From a checkpoint of a small masked image model: 23900 steps, 7.5 epochs.
Rows from block 3 of a small masked image model, named by matrix and row number. Rows with one number within an expert belong to one neuron, the router's apart. Each number is 50 + 15 x the weight over its row's rms, rounded and kept within 0 to 99. All counts start at 0.
Before each expert's rows are labels from the 100 images, of 14976, where the router gives the expert most weight on average: "strongest on" is what is common among them; "patch colour" is the nearest of a few named colours to the mean colour under the peak. Only what is clearly more common there than usual is listed. The data: drawn small creatures on textured ground. In brackets: how many of the 100.
# router: router (model.blocks.3.mlp.router.weight, 8x192, trained with AdamW), inputs 144-191
# gate: expert gate (model.blocks.3.mlp.gate, 8x192x192), inputs 144-191
# up: expert up (model.blocks.3.mlp.up, 8x192x192), inputs 144-191
# down: expert down (model.blocks.3.mlp.down, 8x192x192, transposed), outputs 144-191

# expert 7
strongest on: small (53); green (31)
patch colour: green (40)
router.7:26 68 30 67 30 49 49 76 15 84 47 48 32 41 46 45 43 59 28 65 49 33 71 86 40 25 31 65 55 52 50 59 41 45 48 63 32 35 43 55 36 47 60 39 44 38 40 29
gate.7:52 51 47 37 71 73 62 45 39 22 50 35 52 48 10 66 53 44 61 32 60 49 27 54 11 26 62 65 50 66 58 47 34 63 31 40 56 75 62 41 45 46 38 46 57 44 77 45
up.7:54 50 78 47 30 55 31 55 36 66 67 21 44 34 79 56 50 91 64 58 39 30 76 34 55 53 27 76 55 35 85 65 17 24 47 55 37 49 69 57 38 44 51 32 55 71 28 51
down.7:40 58 62 64 55 38 70 56 58 49 46 34 39 36 56 68 49 73 64 36 46 30 46 57 59 14 51 43 21 44 51 30 51 25 52 40 33 47 42 35 72 47 54 26 40 62 45 65
gate.8:67 49 09 43 32 77 34 60 52 32 41 66 58 45 56 68 41 45 53 47 55 38 54 42 20 41 42 46 24 51 62 70 37 51 78 36 41 43 48 59 44 47 49 34 50 58 38 49
up.8:21 05 34 49 33 76 71 55 52 20 69 41 46 55 66 53 42 45 44 45 54 36 38 56 69 72 69 51 54 59 46 46 47 39 54 47 69 45 49 45 52 44 55 43 14 58 69 13
down.8:42 41 52 53 51 55 55 41 52 52 43 46 36 51 49 53 54 45 51 50 53 15 71 67 34 41 33 55 31 63 58 56 31 39 67 63 36 53 31 53 60 21 59 61 39 31 75 64
gate.9:63 50 63 57 52 43 61 40 70 58 45 49 39 35 59 39 58 51 40 29 45 48 75 46 46 64 57 48 57 63 81 26 40 46 68 50 73 59 53 47 51 51 83 47 63 50 36 36
up.9:46 74 90 48 42 54 48 44 28 73 54 51 50 44 56 14 42 67 00 45 26 54 38 51 50 31 58 41 53 48 20 81 66 53 79 42 64 49 46 49 45 46 29 54 39 47 45 36
down.9:45 39 64 31 65 59 65 40 31 59 31 77 27 45 34 58 60 63 56 55 29 56 37 41 61 52 39 18 72 62 32 46 51 57 62 59 72 49 64 81 55 72 36 44 43 27 72 68
gate.10:54 52 37 62 62 14 23 80 53 41 48 76 50 68 49 70 37 48 34 58 79 49 35 42 86 46 46 29 47 51 69 63 45 56 59 39 40 46 50 53 50 48 52 73 51 44 42 52
up.10:55 32 61 55 00 70 38 27 50 42 42 33 55 57 36 55 56 46 41 75 39 31 56 51 63 38 55 56 45 68 66 18 55 49 50 70 34 60 53 48 53 52 42 60 57 54 47 36
down.10:62 40 46 48 32 42 32 58 20 53 60 29 52 42 74 51 42 53 49 39 46 33 53 43 33 18 49 65 34 26 64 32 52 28 40 73 34 41 71 43 79 48 41 33 61 64 42 22
gate.11:32 29 32 59 28 42 69 70 77 63 52 50 47 61 28 32 53 53 76 51 44 43 58 53 64 44 65 51 10 50 27 45 59 56 34 78 66 49 54 57 52 52 36 41 50 48 37 28
up.11:20 36 57 76 79 37 29 72 49 43 74 25 52 62 52 30 67 59 73 50 28 65 59 56 37 39 46 50 40 29 54 62 64 50 39 48 76 53 52 57 52 49 41 42 51 48 82 41
down.11:37 49 52 59 40 48 55 45 33 40 46 72 75 56 71 63 48 53 73 57 37 50 26 85 47 74 62 48 43 76 49 76 32 45 14 41 44 38 43 58 62 47 51 49 66 60 60 33
gate.12:29 80 25 54 36 51 34 38 51 40 53 68 62 53 55 60 39 65 55 44 26 08 45 41 69 40 47 50 62 36 40 48 33 58 41 52 40 35 53 55 42 53 92 44 49 52 55 17
up.12:48 21 65 49 63 46 25 57 44 39 59 53 57 59 52 58 46 49 38 43 57 61 39 54 74 52 87 64 72 24 68 83 47 46 35 41 62 64 51 55 50 52 26 24 49 54 47 77
down.12:69 36 63 33 35 55 37 48 50 53 50 37 35 32 52 54 59 12 40 27 77 73 52 49 57 42 58 55 59 75 38 37 45 56 76 31 52 28 40 52 45 57 51 56 64 44 43 53
gate.13:42 57 43 43 49 45 37 41 32 54 56 59 56 79 40 47 51 56 74 14 45 43 53 41 56 61 58 68 63 74 76 25 45 58 26 45 44 61 47 46 52 42 57 59 71 50 72 19
up.13:31 37 30 45 77 18 63 49 60 66 60 27 35 60 56 55 45 62 84 56 52 67 56 38 47 55 60 53 45 52 35 29 31 57 58 47 52 26 52 43 56 45 61 48 63 47 49 23
down.13:70 42 74 44 48 36 33 52 53 52 40 55 82 47 46 29 43 57 82 46 52 14 33 35 33 33 54 52 41 45 76 50 34 52 70 37 49 45 46 58 66 61 15 59 69 57 38 68
gate.15:46 47 45 39 38 31 49 55 70 31 41 64 46 40 55 74 78 61 59 74 50 39 66 66 50 18 39 47 46 75 53 75 50 47 23 50 52 42 48 50 55 48 47 91 27 52 55 40
up.15:41 39 58 53 42 88 58 55 55 36 66 56 48 59 91 54 66 64 53 46 26 40 61 49 44 51 26 45 43 74 60 21 60 55 49 43 59 46 52 57 57 54 54 46 26 46 77 27
down.15:60 65 31 64 55 48 42 55 44 51 50 48 43 67 64 59 52 52 61 53 57 74 56 59 45 45 34 34 67 41 59 38 70 43 56 10 34 48 61 43 42 52 78 53 59 73 40 48
gate.16:83 68 64 53 16 49 42 74 37 63 41 65 41 64 64 16 57 62 07 31 81 55 23 51 52 56 57 37 52 38 59 36 59 57 24 56 82 45 53 49 50 49 23 30 69 48 55 25
up.16:62 68 26 42 42 41 79 71 41 56 52 57 51 54 47 24 62 49 67 60 77 44 64 64 56 50 51 37 38 61 71 47 66 47 30 47 83 46 52 51 65 49 26 52 82 53 68 52
down.16:60 49 40 47 40 25 33 51 41 35 56 42 49 49 46 66 46 70 21 29 29 54 34 38 71 54 75 69 45 74 50 67 51 05 40 51 65 61 49 41 37 26 57 27 56 67 53 52
gate.17:36 61 53 44 49 58 24 60 78 33 43 42 51 55 16 70 54 55 30 48 37 71 34 48 55 66 48 57 78 53 72 23 59 52 27 45 22 53 53 48 39 50 77 44 18 51 42 54
up.17:58 75 69 51 70 45 27 46 22 55 51 75 56 50 76 24 56 42 59 56 90 38 42 43 65 37 47 39 28 19 44 87 51 43 51 49 60 49 49 53 57 53 32 90 28 54 50 49
down.17:43 69 44 45 52 52 62 59 42 38 49 53 90 55 35 70 56 54 54 26 47 46 47 61 30 60 87 15 71 44 45 12 58 44 68 49 46 59 39 70 70 21 47 46 25 60 64 66
gate.18:38 95 47 43 53 53 40 39 65 35 60 36 39 50 56 63 63 51 38 48 41 46 34 36 61 65 66 57 83 56 40 61 49 41 31 73 78 42 51 50 53 47 54 25 58 45 61 45
up.18:56 67 47 43 64 32 74 57 60 66 50 44 48 54 10 36 50 49 44 72 55 23 15 48 51 61 39 45 63 53 66 13 41 34 66 61 41 15 48 60 39 48 77 42 59 53 43 43
down.18:58 45 53 19 38 46 31 55 49 53 66 70 36 72 38 50 25 51 48 36 61 63 45 57 34 37 83 39 60 42 43 51 52 63 22 54 23 50 57 58 33 52 44 52 64 40 48 27
gate.19:42 16 49 65 61 56 92 54 43 18 55 45 54 34 57 49 48 71 36 40 53 33 42 57 51 83 80 30 30 46 81 43 55 40 71 47 47 60 48 28 56 34 48 30 51 56 32 38
up.19:46 52 42 26 60 34 21 49 50 68 50 33 41 62 64 81 45 76 67 83 40 60 58 52 51 53 20 55 75 62 61 33 32 73 44 46 75 46 46 69 72 53 49 42 52 50 59 41
down.19:81 68 51 81 49 59 37 46 67 49 60 36 70 22 57 48 45 46 43 43 75 69 38 74 37 45 56 45 53 00 53 50 60 11 69 42 39 34 47 45 62 69 33 34 66 61 58 77
gate.20:55 68 76 54 60 42 61 88 36 34 53 44 41 39 44 31 52 34 23 50 29 53 35 48 67 43 71 67 92 59 39 57 70 43 76 45 46 51 50 55 59 48 39 65 38 52 70 48
up.20:50 50 38 44 27 60 63 54 66 76 45 30 49 80 28 60 51 48 79 49 50 14 66 53 58 56 36 33 43 45 57 73 42 59 42 50 63 48 48 47 45 48 63 67 58 45 52 36
down.20:61 50 54 24 31 16 55 78 55 49 39 32 49 51 44 40 42 37 34 69 62 39 55 46 36 60 54 50 63 35 56 49 49 56 49 32 36 57 46 56 64 59 28 40 72 45 22 39
gate.21:73 56 33 53 62 72 50 94 40 51 41 52 54 59 21 40 51 48 39 35 63 50 62 53 16 40 27 51 10 45 39 73 56 60 42 46 34 42 53 45 48 50 72 71 31 50 36 40
up.21:26 45 85 51 63 48 39 47 46 52 48 46 43 45 56 42 56 34 70 55 33 45 42 54 63 23 55 56 64 16 58 62 29 63 35 47 54 32 50 53 62 50 48 45 87 51 55 63
down.21:70 74 63 66 47 50 35 76 42 30 58 52 13 34 61 53 33 39 50 59 61 50 57 70 36 46 52 58 52 49 42 38 60 33 74 61 50 54 55 64 70 57 52 28 59 37 30 56

# expert 4
strongest on: black (39); spider (28)
patch colour: white (71)
router.4:67 55 74 64 75 50 45 66 34 64 43 48 52 33 27 43 54 58 24 24 57 37 59 48 42 40 59 27 73 29 52 60 43 47 39 66 32 53 75 46 37 48 64 41 68 09 43 31
gate.10:16 39 63 54 56 75 88 49 74 34 45 46 57 42 47 53 56 49 64 43 66 61 55 56 62 37 69 56 19 28 54 58 71 50 44 54 40 61 52 46 58 47 49 27 40 46 28 33
up.10:31 66 54 31 68 46 73 48 33 65 62 40 57 25 51 31 18 51 11 62 27 55 50 63 61 68 37 29 40 40 55 37 67 56 56 41 77 32 45 37 46 66 79 49 70 45 65 36
down.10:61 70 25 62 48 59 41 47 57 52 48 49 77 66 49 68 32 63 54 42 42 54 87 24 31 60 49 49 78 37 49 46 53 30 49 36 51 30 63 30 30 32 37 52 55 39 80 73
gate.12:45 65 42 49 42 48 58 62 30 39 38 15 58 65 70 62 56 60 48 20 57 44 39 51 58 60 39 41 30 89 45 31 49 48 18 58 11 51 47 53 62 49 23 23 33 61 31 69
up.12:37 50 47 41 59 43 31 29 65 57 58 80 42 37 44 56 53 47 38 77 15 57 46 43 57 55 66 82 52 34 66 64 46 50 58 56 82 48 48 50 42 47 64 81 64 47 52 44
down.12:39 71 38 60 26 60 43 52 40 49 55 30 37 73 39 51 42 48 37 59 72 28 62 76 59 51 50 24 53 34 45 37 62 51 53 39 41 49 19 47 69 41 45 61 47 32 45 63
gate.13:55 71 70 41 52 77 64 44 61 25 57 71 62 51 41 39 48 34 18 62 67 49 48 38 36 48 90 58 82 47 39 31 37 36 65 46 44 61 48 48 67 49 46 38 67 45 65 58
up.13:65 46 47 56 63 36 47 56 61 54 58 14 53 27 40 60 73 44 22 45 42 52 40 56 31 28 29 51 61 46 39 63 68 55 47 45 56 55 48 50 50 47 61 46 62 60 34 31
down.13:48 45 38 51 56 66 56 53 43 51 78 48 65 56 51 41 43 27 51 40 50 55 53 29 16 77 43 73 75 62 45 41 53 49 71 68 34 67 74 73 37 56 47 44 40 59 59 36
gate.14:44 46 60 52 62 25 50 40 57 66 51 42 41 71 43 32 39 52 46 43 32 54 20 48 28 56 65 33 86 76 60 87 40 42 54 62 65 61 52 47 46 54 67 53 52 44 63 41
up.14:56 73 26 45 44 62 70 48 55 73 46 72 54 42 35 56 55 38 44 31 71 31 53 46 53 33 49 46 73 48 40 15 53 48 38 56 61 31 51 40 49 53 54 54 20 59 50 51
down.14:78 28 65 46 50 65 27 48 70 40 51 68 44 50 76 40 58 20 61 11 08 41 27 38 22 40 50 73 58 25 43 59 51 48 62 50 62 39 41 61 57 62 63 52 67 28 41 50
gate.15:48 49 65 46 31 35 44 79 44 44 39 43 48 56 38 46 65 45 33 46 51 63 35 56 51 55 63 50 40 57 34 47 48 44 25 45 25 34 49 52 56 52 19 59 46 49 34 49
up.15:23 67 19 38 37 35 59 57 54 30 51 27 43 48 60 57 64 51 62 58 30 36 56 52 35 37 69 51 42 71 59 59 53 58 78 55 44 56 49 51 48 47 33 88 13 49 46 27
down.15:21 58 58 42 51 63 58 22 59 98 64 31 33 56 50 46 49 53 31 44 44 38 43 74 19 64 52 38 77 42 52 46 55 43 70 64 34 72 60 41 68 71 51 61 68 33 57 79
gate.16:30 76 62 52 53 34 51 53 54 54 44 37 58 70 53 37 50 58 59 29 54 70 31 42 43 20 73 60 42 46 34 46 38 44 43 42 71 49 48 50 36 48 58 38 33 60 64 36
up.16:72 63 41 56 52 92 79 37 42 54 59 50 54 27 39 51 39 31 45 46 17 46 71 63 49 66 48 57 34 45 63 56 70 48 70 56 75 43 46 53 58 54 45 29 33 54 69 50
down.16:36 45 66 47 44 53 55 49 57 49 52 57 45 75 47 43 63 20 47 60 21 41 56 62 39 50 28 49 48 29 49 43 55 30 51 73 43 48 58 37 59 87 33 35 59 53 62 68
gate.17:20 39 63 44 71 46 56 47 63 22 56 50 52 41 67 33 47 78 22 20 58 59 66 52 55 25 35 40 39 60 53 51 49 53 53 61 32 58 50 53 51 44 49 52 61 45 24 22
up.17:63 65 60 48 77 43 55 65 58 56 46 45 54 27 26 16 52 40 55 17 71 33 39 54 76 36 45 45 46 99 42 54 22 50 43 54 57 41 53 60 52 46 52 34 58 53 44 41
down.17:32 99 34 44 51 27 58 56 59 50 53 54 56 62 40 72 38 48 20 34 41 73 46 38 34 20 14 35 54 60 38 51 63 42 41 46 42 43 79 58 47 57 46 38 16 39 52 52
gate.18:25 25 44 56 46 74 93 64 37 32 48 76 44 81 61 50 53 60 46 36 42 51 55 39 44 56 53 43 78 46 29 41 53 50 21 54 20 67 49 47 48 49 28 56 42 49 64 61
up.18:43 70 48 58 37 36 65 77 67 35 64 33 41 60 45 60 66 36 89 53 52 43 22 57 29 48 29 37 57 56 54 08 52 57 47 55 65 44 48 48 45 47 34 47 66 49 88 57
down.18:51 23 68 54 43 76 70 52 51 46 42 62 44 22 76 51 55 53 74 69 33 39 47 64 49 65 37 52 69 38 62 47 40 46 60 54 37 37 25 36 57 67 25 56 38 44 29 88
gate.19:70 71 51 44 50 23 70 48 65 33 61 50 49 51 98 50 49 47 53 36 41 52 24 52 49 42 27 47 46 36 51 85 74 51 77 55 67 49 50 57 46 50 47 57 36 49 57 46
up.19:54 45 63 57 57 40 41 52 62 55 52 39 48 44 04 32 43 55 34 32 66 55 70 49 40 61 49 50 67 77 84 48 54 47 23 49 75 57 48 47 52 53 54 29 46 47 37 74
down.19:47 72 60 42 51 50 49 34 25 51 35 46 37 51 50 55 38 46 59 62 22 59 51 41 34 55 43 39 50 17 58 68 64 65 48 59 48 50 43 62 61 48 50 56 78 45 29 50
gate.20:45 39 37 63 25 48 61 82 47 29 74 43 66 49 81 57 52 48 42 45 42 59 57 61 77 58 46 48 44 18 30 43 44 56 26 83 36 60 53 30 53 56 38 58 52 42 61 58
up.20:28 30 47 58 31 15 67 59 45 46 57 34 72 25 22 50 47 48 29 37 56 77 71 50 61 52 57 35 79 49 49 41 51 50 36 43 38 28 54 48 49 50 72 46 44 49 53 84
down.20:73 60 32 84 55 70 41 38 46 53 42 73 47 41 67 42 47 34 28 62 73 46 44 62 55 48 50 49 54 45 56 59 61 31 25 74 42 36 39 33 36 53 34 61 70 36 42 32
gate.21:55 30 58 50 83 74 29 36 61 36 71 58 52 39 54 38 41 61 66 45 62 70 81 55 85 53 50 55 47 69 56 70 51 42 66 54 81 49 52 53 60 56 64 68 24 55 56 56
up.21:51 49 33 51 76 42 70 75 58 33 40 60 59 44 42 50 57 53 84 35 30 64 99 49 51 68 60 52 75 56 83 64 53 53 44 58 47 61 50 48 50 53 39 84 46 50 42 60
down.21:59 43 74 29 57 49 48 34 67 58 51 39 35 22 46 52 43 67 48 53 52 32 46 22 33 51 50 87 66 11 67 45 75 58 64 38 37 48 35 37 40 44 40 54 59 62 53 41
gate.22:43 72 42 44 58 45 60 11 61 65 43 62 49 26 47 58 36 48 21 52 48 76 65 57 69 70 65 40 65 48 99 67 52 57 62 46 71 34 48 52 50 55 49 51 56 47 51 58
up.22:51 51 35 40 56 65 80 50 51 37 57 58 42 50 66 52 42 49 51 21 61 32 07 44 68 71 65 49 47 28 46 53 42 48 46 69 42 67 49 47 55 50 13 62 66 45 49 50
down.22:63 47 62 64 76 58 52 46 50 48 64 25 28 36 48 38 36 32 62 22 56 35 45 99 67 27 50 51 43 15 65 41 32 27 52 88 42 50 57 03 62 55 42 57 71 59 68 55
gate.23:45 69 45 64 27 26 00 43 53 49 56 51 45 51 66 44 35 40 54 63 23 50 48 47 51 32 35 19 64 43 43 40 46 49 43 53 29 35 47 53 56 53 54 40 37 36 29 31
up.23:27 40 57 33 42 56 60 68 30 32 62 25 54 75 54 42 38 60 33 47 30 55 92 57 36 60 69 53 74 42 67 40 60 51 51 57 58 57 54 64 47 44 74 74 79 36 55 71
down.23:74 39 39 53 57 60 47 58 37 52 48 31 41 52 45 38 51 47 88 37 52 66 63 29 55 21 43 59 37 43 48 50 76 55 29 77 37 63 53 44 44 38 53 46 45 70 54 39
gate.24:53 61 62 60 40 70 04 58 46 38 54 51 40 36 34 51 67 49 30 61 29 51 41 35 33 54 56 65 52 27 65 56 50 53 61 47 65 69 50 59 38 50 44 44 67 53 60 68
up.24:28 58 68 50 30 41 50 37 42 46 32 57 40 83 73 62 40 47 66 50 30 30 60 59 46 50 19 17 33 32 69 46 42 41 39 49 55 43 52 53 57 54 61 85 58 41 47 45
down.24:67 21 43 60 53 93 59 60 35 51 34 27 57 31 54 40 37 67 36 40 44 59 44 44 48 48 42 67 48 44 69 48 70 48 50 47 34 56 69 72 44 19 48 79 64 44 49 49

# expert 1
strongest on: small (54); snake (31); caterpillar (30); colour: purple (27)
patch colour: pink (46); white (38)
router.1:51 58 73 65 47 51 54 69 31 87 48 39 46 39 49 53 34 58 06 34 76 35 61 93 43 46 33 76 51 04 53 65 49 45 42 64 29 40 66 60 37 48 59 56 38 47 37 36
gate.7:46 11 52 56 25 51 61 41 72 18 42 57 52 60 43 53 61 69 90 66 17 66 58 48 62 52 56 69 42 68 61 25 67 48 37 61 57 54 50 35 54 53 37 62 56 54 63 51
up.7:43 50 02 48 97 77 48 39 47 47 57 41 47 56 46 38 56 51 69 60 65 54 59 45 38 48 40 48 66 27 43 47 53 50 72 56 47 35 51 53 48 46 68 38 50 50 30 12
down.7:51 67 62 77 42 36 32 56 45 65 64 26 07 64 76 65 65 64 20 41 38 38 66 33 32 69 67 68 62 62 42 51 46 58 52 38 43 69 53 60 31 56 51 25 44 38 85 63
gate.8:34 46 65 46 62 58 51 46 22 39 56 65 57 63 59 51 47 57 63 38 38 81 30 44 32 56 69 55 30 67 34 46 72 59 57 58 73 21 48 54 69 49 42 71 13 51 50 32
up.8:47 15 45 55 60 35 10 47 47 43 61 63 53 37 64 60 59 55 45 58 72 04 53 46 33 44 55 46 66 57 51 50 48 52 40 47 61 57 50 46 34 53 52 26 29 54 42 59
down.8:47 62 41 41 32 46 34 45 48 57 44 38 66 62 36 00 48 26 61 50 46 56 56 70 40 27 51 33 82 39 45 72 51 59 57 20 45 51 57 67 60 34 31 45 51 64 33 39
gate.9:42 34 15 48 47 70 51 82 67 28 58 71 58 71 47 78 63 58 46 44 40 24 63 54 37 37 49 50 41 61 56 51 41 51 41 46 38 51 46 46 44 49 60 81 60 52 53 28
up.9:52 32 45 51 51 48 57 68 52 66 54 52 51 36 13 08 56 47 59 52 60 21 22 44 55 21 91 61 34 59 74 67 55 61 55 47 41 46 47 44 50 50 62 19 53 49 41 16
down.9:73 54 26 60 43 77 51 21 40 56 39 75 69 77 47 51 38 22 26 67 52 51 77 13 36 35 84 28 49 35 45 55 54 49 24 33 39 70 57 62 41 55 44 48 38 61 57 36
gate.10:57 43 75 67 55 26 43 57 66 36 74 46 41 38 32 32 67 50 75 23 45 60 39 48 48 28 50 31 58 52 52 82 56 71 35 36 55 35 47 56 55 47 48 54 64 71 52 46
up.10:35 68 38 48 18 67 59 41 24 45 21 50 42 44 63 50 85 70 53 74 51 33 48 57 69 70 91 41 72 53 34 61 35 30 58 63 48 69 65 71 60 62 71 67 43 39 31 59
down.10:70 49 30 51 48 66 41 51 49 63 32 49 42 58 43 40 62 84 71 42 63 77 61 49 55 37 33 78 40 50 45 51 59 64 32 61 62 48 38 41 51 60 68 35 42 70 44 44
gate.11:32 33 29 53 33 70 38 53 39 51 46 54 45 16 50 28 40 51 51 29 46 21 31 49 65 47 38 56 50 47 70 15 65 47 21 39 28 61 47 54 52 49 50 34 30 48 54 77
up.11:46 30 58 40 53 13 40 68 59 54 60 49 49 57 59 49 50 39 22 38 35 77 48 46 29 30 57 49 39 36 43 43 55 58 53 59 38 51 53 42 61 49 91 48 73 55 49 17
down.11:62 31 07 57 49 49 64 61 56 48 65 69 65 45 58 47 29 67 49 49 66 58 50 33 60 36 45 47 41 94 41 39 33 40 39 46 43 53 46 21 75 51 67 54 50 47 57 23
gate.12:27 45 74 50 42 52 15 43 65 44 50 58 48 50 63 34 49 46 33 44 25 68 73 52 47 60 42 47 87 68 21 76 62 59 17 40 38 65 50 39 55 54 45 59 31 48 73 47
up.12:39 48 67 51 43 63 35 43 45 64 52 39 41 47 56 62 59 34 22 55 54 32 46 49 54 44 04 44 55 83 45 45 37 37 33 40 32 50 54 50 49 48 61 28 45 46 50 65
down.12:21 42 36 49 47 64 35 36 61 56 64 17 60 43 30 59 40 65 67 44 76 44 41 60 40 76 49 54 42 51 35 65 64 91 41 47 44 37 80 56 47 61 69 27 49 73 35 50
gate.13:67 33 47 53 64 41 60 58 43 23 54 39 44 38 74 24 60 59 49 55 44 73 49 44 67 27 63 51 70 76 59 99 51 45 13 48 63 34 54 43 53 49 43 27 64 46 31 44
up.13:36 57 64 42 38 48 42 37 52 54 59 70 50 49 71 49 37 53 29 53 14 66 45 58 36 84 50 46 40 81 37 67 38 59 42 74 31 40 52 50 37 53 48 54 65 56 47 46
down.13:53 49 56 67 45 67 56 31 52 57 72 31 60 21 69 65 80 69 46 53 41 44 68 67 58 54 60 40 67 44 79 60 49 64 51 55 53 47 56 24 80 51 59 55 64 63 47 42
gate.14:53 55 48 51 17 54 36 42 68 43 42 59 52 71 67 88 44 58 59 43 56 32 67 47 48 29 59 50 51 42 36 53 65 53 73 60 34 44 46 43 53 50 59 50 13 40 62 34
up.14:63 62 72 50 31 59 38 50 55 33 64 36 57 55 52 48 61 37 74 49 56 26 61 48 44 40 59 46 80 37 52 30 60 56 59 49 45 54 51 50 55 45 76 55 33 46 59 40
down.14:76 43 65 63 50 57 42 51 32 57 51 64 56 42 52 75 41 64 54 55 51 88 40 78 39 69 40 48 27 58 65 54 66 41 38 59 53 31 81 51 80 51 72 32 55 42 52 74
gate.15:47 50 55 55 43 65 46 33 40 17 49 46 55 50 26 68 64 45 72 66 64 64 59 49 73 56 81 28 33 11 82 70 62 57 33 38 71 35 53 57 56 49 46 44 34 53 52 69
up.15:67 31 72 52 55 60 51 53 34 34 47 29 63 53 65 52 53 45 41 53 59 64 58 57 26 87 61 45 51 90 54 56 54 49 49 42 19 60 48 49 72 48 43 24 42 44 46 44
down.15:21 70 58 17 21 50 44 43 72 53 50 61 58 56 46 41 37 38 51 63 24 60 70 36 52 23 44 51 49 22 76 55 54 70 27 40 49 30 75 76 46 60 32 53 65 39 64 36
gate.16:40 80 43 59 41 50 67 47 63 25 59 58 45 49 64 20 47 67 57 46 10 66 66 46 40 71 44 53 74 74 58 47 82 54 42 53 50 70 52 44 40 53 46 46 45 51 50 78
up.16:59 49 60 56 32 76 54 65 61 72 59 64 38 61 64 16 44 50 31 50 30 36 31 49 09 94 64 54 53 39 64 58 47 55 57 53 50 38 55 46 37 44 50 74 84 50 31 62
down.16:60 73 44 38 30 59 59 58 10 35 39 74 52 68 58 39 83 51 42 57 29 72 44 39 45 61 74 59 43 50 56 29 50 48 77 75 59 40 50 46 64 45 49 46 65 41 58 45
gate.17:53 61 61 46 50 37 74 82 44 27 45 51 61 45 51 34 61 25 24 38 40 67 75 45 59 30 32 39 46 90 60 31 41 46 27 51 44 39 49 50 56 50 40 62 21 46 58 71
up.17:25 43 06 57 79 80 91 51 69 53 36 60 43 49 40 56 37 46 43 50 27 46 53 55 50 74 69 47 53 13 59 60 49 57 58 42 34 57 47 49 56 50 49 30 57 50 14 59
down.17:52 24 65 53 56 55 52 61 49 45 35 44 85 70 67 63 27 57 87 54 46 43 55 39 87 33 41 40 24 55 62 59 38 62 44 53 43 45 46 63 57 41 57 72 70 39 54 47
gate.18:76 24 39 44 51 29 58 20 79 30 42 68 58 80 40 56 46 36 21 56 58 84 79 50 46 47 69 52 63 54 49 48 60 51 68 47 25 48 51 50 44 44 63 51 30 44 40 67
up.18:76 19 53 60 73 55 36 42 46 46 44 66 48 55 49 74 48 68 56 53 35 64 07 45 47 42 53 48 52 42 43 64 73 60 30 51 74 33 51 49 45 51 32 54 14 53 60 18
down.18:65 44 32 63 58 61 32 58 25 70 58 72 27 44 62 92 28 81 28 56 60 42 56 42 59 30 28 46 60 35 38 71 53 36 31 75 45 38 66 68 48 61 66 41 36 29 43 29
gate.19:46 42 29 52 25 20 65 67 99 52 60 66 54 31 61 56 35 39 66 20 20 33 71 49 35 49 42 54 60 69 52 65 69 43 15 60 48 56 52 53 45 53 38 60 46 61 42 85
up.19:88 64 78 49 56 53 78 30 50 43 39 49 36 37 62 65 28 49 44 63 39 39 64 44 51 47 49 44 60 52 42 43 57 60 43 34 56 66 51 27 32 61 37 40 62 45 52 65
down.19:26 53 49 45 52 60 48 37 16 48 54 06 44 30 56 65 41 44 61 23 63 66 57 53 37 54 74 68 50 79 54 33 53 47 55 70 59 46 33 35 47 45 51 51 57 68 51 61
gate.20:52 61 90 48 27 68 31 24 59 37 37 50 56 71 36 18 46 51 81 59 52 71 49 51 29 86 43 53 47 62 54 45 57 58 70 58 12 40 49 41 51 49 67 47 56 55 41 36
up.20:56 61 62 32 71 39 46 49 45 48 64 93 54 63 58 68 42 48 20 49 42 48 48 61 34 66 34 48 79 37 49 50 57 47 25 34 52 54 53 55 48 46 40 13 62 43 59 55
down.20:47 61 63 40 62 54 51 48 56 54 46 52 67 61 72 43 77 45 39 59 49 29 41 23 59 41 40 27 32 46 52 50 44 66 50 41 43 48 51 34 60 49 32 56 67 72 41 49